Rows from block 10 of a small image classifier, named by matrix and row number. Rows with one number belong to one neuron. Each number is 128 + 24 x the weight over its row's rms, rounded and kept within 0 to 255. All counts start at 0.
Before each neuron's rows are labels from the 100 images, of 14976, where the neuron reaches its highest value: "top examples" is what is common among them. Only what is clearly more common there than usual is listed. The data: drawn small creatures on textured ground. In brackets: how many of the 100.
# fc1: MLP up (model.blocks.10.mlp.fc1.weight, 640x160), inputs 0-79
# fc2: MLP down (model.blocks.10.mlp.fc2.weight, 160x640, transposed), outputs 0-79

top examples: fish (100); plain (67)
fc1.1 [138 108 152 103 110 156 107 138 116 169 114 146 149 120 111 151 143  82 110 107 117 135 149  84 140 142 123 100 154 116 120 139  93 120 141 146  76  97 152 126 134 130 112 116 116 106 119 138 149 117 144 113  73 128 103 126  91  97 125 109  86 137 117 191 154 118 140 124 139 146 126 160 121 106 156 153 151 132 123  36]
fc2.1 [118 170 149 109 168 124 113 115 147 108 139 135 175 134 126 154 146 106 129 151 144 104  84 142 117 103 121 101 116 153 111 133 150 111 116 136 106 132 122  87  93 154 128 138 100  99 153 139 181 111 106 111 147 127 114 135 105 143 134  87 132 193 170 136  83 149 120 107  73 119 137 107 107 101 151 105  83 106 109 124]

top examples: plain (90); starfish (74)
fc1.465 [135 137 162 112  91 109 139 143 144 175 170  84 154 107 150 153 105 110 169 142  86 121  79 130 125 147 119 164 110 124 111 148 156 124 132  99 150 159 118 135 134 130 163 130 163 178 107 143 105 103 127  89  88 137 136 128  79  96 146 143 112 132 162 110 120 120 167 144 151 138 122 167  92  85 134 135 123  89  90 114]
fc2.465 [149 127 121 121 129 139 122 118 137 117 151  71 135 129 163 146  88 141 135 197 127 131 140 150 130 122 149 111 104 127  94 125 109 136 139 136  87 130 104 133 114 127 148  89  91 122 152 102  82 136 119 151 128 126 148  96 117 148 170 117 156 185 162 118 138 119 143 122 124 136  97 109  73  66  79 119 106 127 133 139]

top examples: fish (60); teal (43); plain (39)
fc1.139 [134 111 136 148 114 136 146 132 101 138 152 139 138 162 108 121 104 133  94 132 175 159 137 100 145 110 170 154 147 138 117 130 128  92 126  99 160 164 124 148 139 125 123 135  86 149 108 138 106 174  97 152  95  93 108  87 104 148 148 131 116 139 111 130 118 135 145  76 113 159 150 144 124 136 118 108 107  98 144  93]
fc2.139 [140 151 186 132 132 105 142  89 156 106 168 102 122 124 162 141 137 134 145 138 111 156 150 150 155 144 104 150 116 122 101 168 124 116 124 133 116 133 135  93 124 112 127 115 121 143 141 127 116  87 137 140 145 118 177 159 125 171 115 157 140 154  91 117 106  97 148 177 146 115 152 113 100 125 102 113 124 155 114 145]

top examples: scaly (73); red (43); butterfly (39)
fc1.339 [138 105 157 131 108 143 107 112 158 142 133 132 108 160 135 152 160 164 122 141  82 109  89 106 114 151  92 128 104 151 168  84 103 112 144 112 149 115 127 163 103 135 122 116 115 105 107 114 103 112 118 100 126 156 131 123  89 125 142  74 110 115 148 118 108 127  82  98 150 129  90 166 108 101 143 141 104 107 119  97]
fc2.339 [100 125 120 172 137 126 146 120 124 119 142 136 147 119 127  87 132  70 134 128 127 104 168 123 128 135 157 139 156 126  94 157 147 171 155 125 142 138 123 155 143 124 141 129 159 183 112 103 121  60 134 125 127 103 139  96  98 115 179 146 117 150  89  68 129 108 105 158 142 147 180 139  90 134 151 151 157 120  98 164]

top examples: fish (100); plain (59); blue (28)
fc1.330 [158 138 162 104 116 161  78 132 147 145 128 137 166 132 117 147 116 103 148 124 131 107 148 106 118 142 131 125 143 126 128 149 133 105 116 145  89 111 143 135 126 126 135 134 109 115 161 119 137 132 145  92  68 116 104 116  94 119 155 103  87 128 127 178 101 126 137 134 141 158 120 165 131 119 167 144 110  98 131  33]
fc2.330 [110 157 152 109 177 125 106 112 151 124 141 137 175 120 134 146 153 103 125 140 155 117 100 132 122  90 123 101 118 162 123 141 152 105 116 127  98 112 119  85 100 161 108 139 101 107 148 151 199 105  91 117 133 135 124 138 123 144 138  90 133 182 172 165 121 131 116 123  83 101 152 105 124 116 158 117  83 116 123 119]

top examples: plain (71); dragonfly (51); brown (45)
fc1.2 [136 121 160 105 149 155  99 122 155 172  97 106 126 134 136 184 105 140 175 144 124  80 137 153 137 110 115 110 100 121 145  98 122 118 100 115 103  96 117 157 136 150 137 136 128 147 142 109 101 142 104 139 123 115 109 120  85 106 121 106 117 142 114  93 118 131 118 118 137 110 119 163 126  49 130 126 149 146 145  79]
fc2.2 [115 105  90 124  90 129 140 123 103  97 147 141 136 133 121 101 117 111 105 113 135 129 108 130 142 167 141 134 117 112  59 118 120 155 128 141 160 205 126 147 149  92 159 133  96 128 100 119  92 150 103 151 159 157 125 125 129 126 143  86 164 174 100  72  74 151  81  88 120 118  87  93 112 149 134 111 154 146 129 117]

top examples: scaly (77); teal (51); beetle (39)
fc1.513 [108  99 171 162  77 122 121 113 123 134 136 156 136 144  90 143 139 127 107 125 103 188  99 106 131 151 165 150 117  88 134 138  91 102 121 132  96 155  80 131 142 134 148 109 141 109 124 149  89 133 145  79 139 132  87  74 107 120 100 122 136 133  93 120 119 189 113 114 164 169 126 115 155  93 129 154 142  96 124  96]
fc2.513 [159 134 158 142  79  91 130 100  97 135 146  89  99 124 155 135 121 122 118 122 132 139 161 133  91 102 134 155 123 141 123 176  93 156  72 142 134 136 133 103 145 101 114 164 109 140 137 123  88 125 137 145 120 126 153 115 130 177 135 180 145 107 100 105 133  99 127 124 136 116 135 122 156 159 131  70 106 159 159 107]

top examples: fish (62); marbled (52); grey (49)
fc1.581 [147 115 160 134 144 174  90 127 123 147 142 140 168 141  92 129 114 142 108 124 122 113 105 135 108 172 139  81 114 118 105 124 128  86 155 117 157 117  96 118 104 164 132 145 106 122 114  97 154 125 153  85 122 160 119  96 115 165 136 115 117 124 144 149 117 131  98  82 138 126  90 118 114 101 122 140 131 114  76  84]
fc2.581 [109 192 131 142 133  75 134 132 138 149 162 122 140 145 125 147 120 146 129 160 112 141 140 119 124 133 124 151 146 140 147 141 130 138 133 104 168 152  97  79 131 135 102 117 107 143 109 155 128 109 125 118 112 128 139 118 135 140 161 116  97 140 133 162 146 102 148 181 139 117 155 176 114 141 127  99 108  70 116 149]

top examples: fish (63); white (53); scaly (50)
fc1.35 [108 151 158 128 105 145 134 124 133 144 121 142 137 170  67 120 101 143 135 115 155 177 100 131 133 169  98 131 119  95 140 161 142 117 125 138 121 125 102 142 146 126 102  99 122 144 128 107 105 118 133 140  84 125 120 150 150  99 168 109  98 123 136 144  92 123 149 101 131 176 125 150 136 112 136 142 137 104  81  66]
fc2.35 [134 114  96 111 165 131 110 114 103 145 129 137 121 105 140 122 145  96 147 109 161 116  64 135 157 103 131 117 123 144 100 136 127 136  99 101 108 115 119  65  89 157  99 132 111 137 153 195 177 137 126 118 144 116 166 153 148 148 130 134 145 132 140 165 134 109 110 158 143 109 118  85 126 139 109 143  84 152 140 154]

top examples: caterpillar (100); plain (58); orange (25)
fc1.348 [154 123 136 139  94 154 157 190 101 102 117 134 142 137 120 128 107 114 137 144 136 153 130 125 100 161 119 135 143 129 130 130 121 137 130 143 129 119 123 159 148 108  96 103 151 140  93 114  61 102 148 115 133 150 153  85 112 133 177 139 112  88  96 131 132 130 144  91 125 186 133 167 133 120 140 162 189 145 128 127]
fc2.348 [143 132  92 139 149 141  78 132  99 100 113 125 116 141 148 103 108 116 121 157 154  80  81 147 107 109 131 118 127 181 135 143 134 149 133 136 133 106 144  94 121 152 176 160  91 145 154 117 136 109 124  84 153 132 147 131 118 131  86 146 160 155 157 111 104 140 128 120 108 126 143 106 105 127 130 107 132 145 167 157]

top examples: scaly (71); grey (58); spider (36)
fc1.34 [ 92 116 123 124  77 117 122 129 121 160 176 133 120 162 101 116 127 124 131 136 123 113 127 131 141 154 125 194 133 129 131  73 154 123 146 111 126 139  80 163 151 147 118  88 135 147  72 144 146 125 138 134  93 155  89 137 129  71 155 104 113 170 152 137 101 108 129 106 108 154 138 135 110 147 157 159 100  90  88 104]
fc2.34 [134 133 148 127  72 106 151 146 140 134 127 130 121 124 167 127 141 109 121 186 128 147 173 104 173 107 143 141 123 128 126 125  82 127 129 126 133 127 132 124 148  87 128 134 156 123 175 146 107 135 111 157 135 120 136 142  87 150 130 195  88 167  84 117 119 126 148  99 100 118 117 144 104 141 130 106 149 155 151 101]

top examples: fish (85); scaly (83); orange (29)
fc1.19 [147 116 165 115 131 156 118 107 131 178 153 145 142 121 128 116  94 149 148 168 114  77 130 132 163 125  94 145 113 183 130  97 145  75 142 154 111  71 134 159 101  90 158 164 109 151 115 144 111  87 167  97 126 111 151  91 120 142 134 153 123  89 137 164 102  84 136 115 124 134 100 146 116  71 119 122 120 109 117 125]
fc2.19 [118 144 122 121 156  84 172 127 174  97 152 108 146 113 129 125 152 145 124 134 124 158 122 112 115 138 108 121 109  73 101 102 127 129 102 137 106 142  80  77 115 129  97 100 139 106 153 139 119 143 121 149 148 136 135 103  98 132 170  71 137 187 127 166 119 145 119 132  90 105 104 111 129 131 120  92  91 118  97  99]

top examples: plain (52); starfish (42); blue (41)
fc1.129 [166  92 132 124 128 133 136 127 146 153  90 133 114 141 121 131 126 128 163 114 101 103 113 137 120 125 132 145 144 146 129  86 142 135 124 110 112  90 143 175  87  90 143 138  99 136 113 123 143 136 179 100 112 137 105 137 132  99  98 125 120 114 141 137 116  95 163 142 140 136 149 173 118  62 110 144 164 134 118  99]
fc2.129 [ 95 117 140 128 140 116 127 109 169 101 137 133 113 129 161 140 168 106 110 108 156 167  89 155  97 136 133 129  66 120 116 159 116 121  80 120 135 186 145  82 151 143 105 120 106  89 144 137 116 163 129 142 122 123 117 144 153 163 141  98 181 113 102 165 108 120  91  74 114 127  79  72 153  93  92  68 109 141 109  96]

top examples: scaly (80); snail (76); blue (43)
fc1.37 [161 134 123 146 160 165 148 143 164 138 118 134 152 126 125 153 130 119  99 170 103 134 137 147 112 152 113 129 115  54 135  95 109 109 162 135 129 144 133 172  87 115 106 105 157 104 117 125  98 126 169 100 139 121 152 143 143 116 122 100 143 154 125 129  95 122 158 101 132 182 118  71 104 108 125 118 196 133  94  97]
fc2.37 [101 145 135 133 178 110  86 122 141 112 124 143 120 153 114 127 174 106 111 148 155  93  83 120 149 109 105 141 120 151 194 149 125 125  84 101 129 113 129  93 115 168 115 125  99 129 119 153 163 101 118 144 161 156 124 129 143 169 110 149 113 137 130 145 140 134 115 139 102  92 206  72 124 115 134  99 141 139 140 136]

top examples: scaly (73); large (53); black (29)
fc1.82 [114 104 190 139 126 172 154 146 146 137 153 138 153 141 115 125 110 166 109 132  93 149  99 121 124 139 144 119 106 148 147  91 107  99 176 148 171 124 111 125 121 102 120 130 118 108 139  85 119 119 152 111 101 142  73 113 131 125 127  58 121 190 151 168 127 154 109  77 138 144  77 114 121  98 136 125 107 107 111 105]
fc2.82 [125 118  89 105 120  99 105 128 108 118 102 110 158 114 138 138 143  68 116 139 165 102 150 139 149 117 118 158 171 126 140 120 118 159 113 104  88 138 126 143 153 135 144 113 144 168 111 151 128 119 147 153 129 104 184  98  95 115 172 193 111  97 121  94 152  90 167 158 111 100 179 146 111 158 102 142 157 108 139 145]

top examples: caterpillar (61); spotted (54); brown (50)
fc1.276 [125 167  81 114  91 199 134 123  91 138 102 159 184 132 153 163  89  83 112  90 160 113 149 137 120 126 155 167  98 126  99 135 100  86 111  87 115 133 150 171  95 130 111 105 133  95 129 106 102 134 144  88 130 121 125 106 130 128 101 116 126 123 115 129 152 135 100 141 144 136 104 146 103  96 136 134 132 137 101  78]
fc2.276 [102 161 174 135 148 114 129 144 131 110 164 132 114 154 121 137 126 145 147 127 129 154 110 128 145 125 115 105 128 152 115 137 109 135 125 120 126 165 109  65 103 157 113 132 112 152 127 152  88 125 131 107 134 115 123 116  49 148 139 109 120 155  99 115  91 142 134 125 118 131 171 115 122 151 150  98 121 106 141 117]

top examples: plain (86); starfish (52); white (52)
fc1.320 [111 122 151 113  46 137 122 119 130 162 146 158 143  86 136 117 143 112 145 145 172  72 114 117 141 146 164 181  90  99 126 109 144 112 123 123 152 122 118 107 181 102 135 116 128 121 111 119 134 106 147 135  96 160 145 145 107  99 174 151  91 141 107 130 109 110 113 130 128 171 108 151 155 119 135 139 140 104 126 103]
fc2.320 [127 125 114 176 119 112 116 128 145 113 113 142 103 135 155  77 134 147 132 171 112 159 137 155 127 133 109 132  90 113 138 134 144  97 129 122 153 148 129 111 114 114 152 139 124 129 144 127 110  87 153 122 133 124 157 145  57 138  95 128 192 166  91  60  82 150 108 120 122 113 139 112 110 124 102 116 139 153 112  99]

top examples: caterpillar (80); scaly (56); grey (27)
fc1.420 [151 131 129 135 139 147 165 159  93 125 145 151 124 129 100 123  97 112 156 126 126  98 173 102 108 160 103 142 153 116 138 113  94 132 170 152 138 103 101 119 124 128 130 122 126 137  79 138 119 106 146  91 110 135 159 103 142 101 123 153 145 104 133 136 118 133 161 120 122 154 115 167 149 168 108 144 170 128 147 171]
fc2.420 [135 125 120 111 122 112 115 120 111 127 134 105 160 121 129 114 124 107 130 143 145 112  39 167 110 119 126 145 131 156 112 130 139 135 113 136 128 129 131 102 177 126 140  96 115 161 159 134 131 133 144  98 154 107 151 129 166 105 142 151 169 165 160 128 102 130 109 140 116 143 126 119 107 132 110  83 105 123 145 234]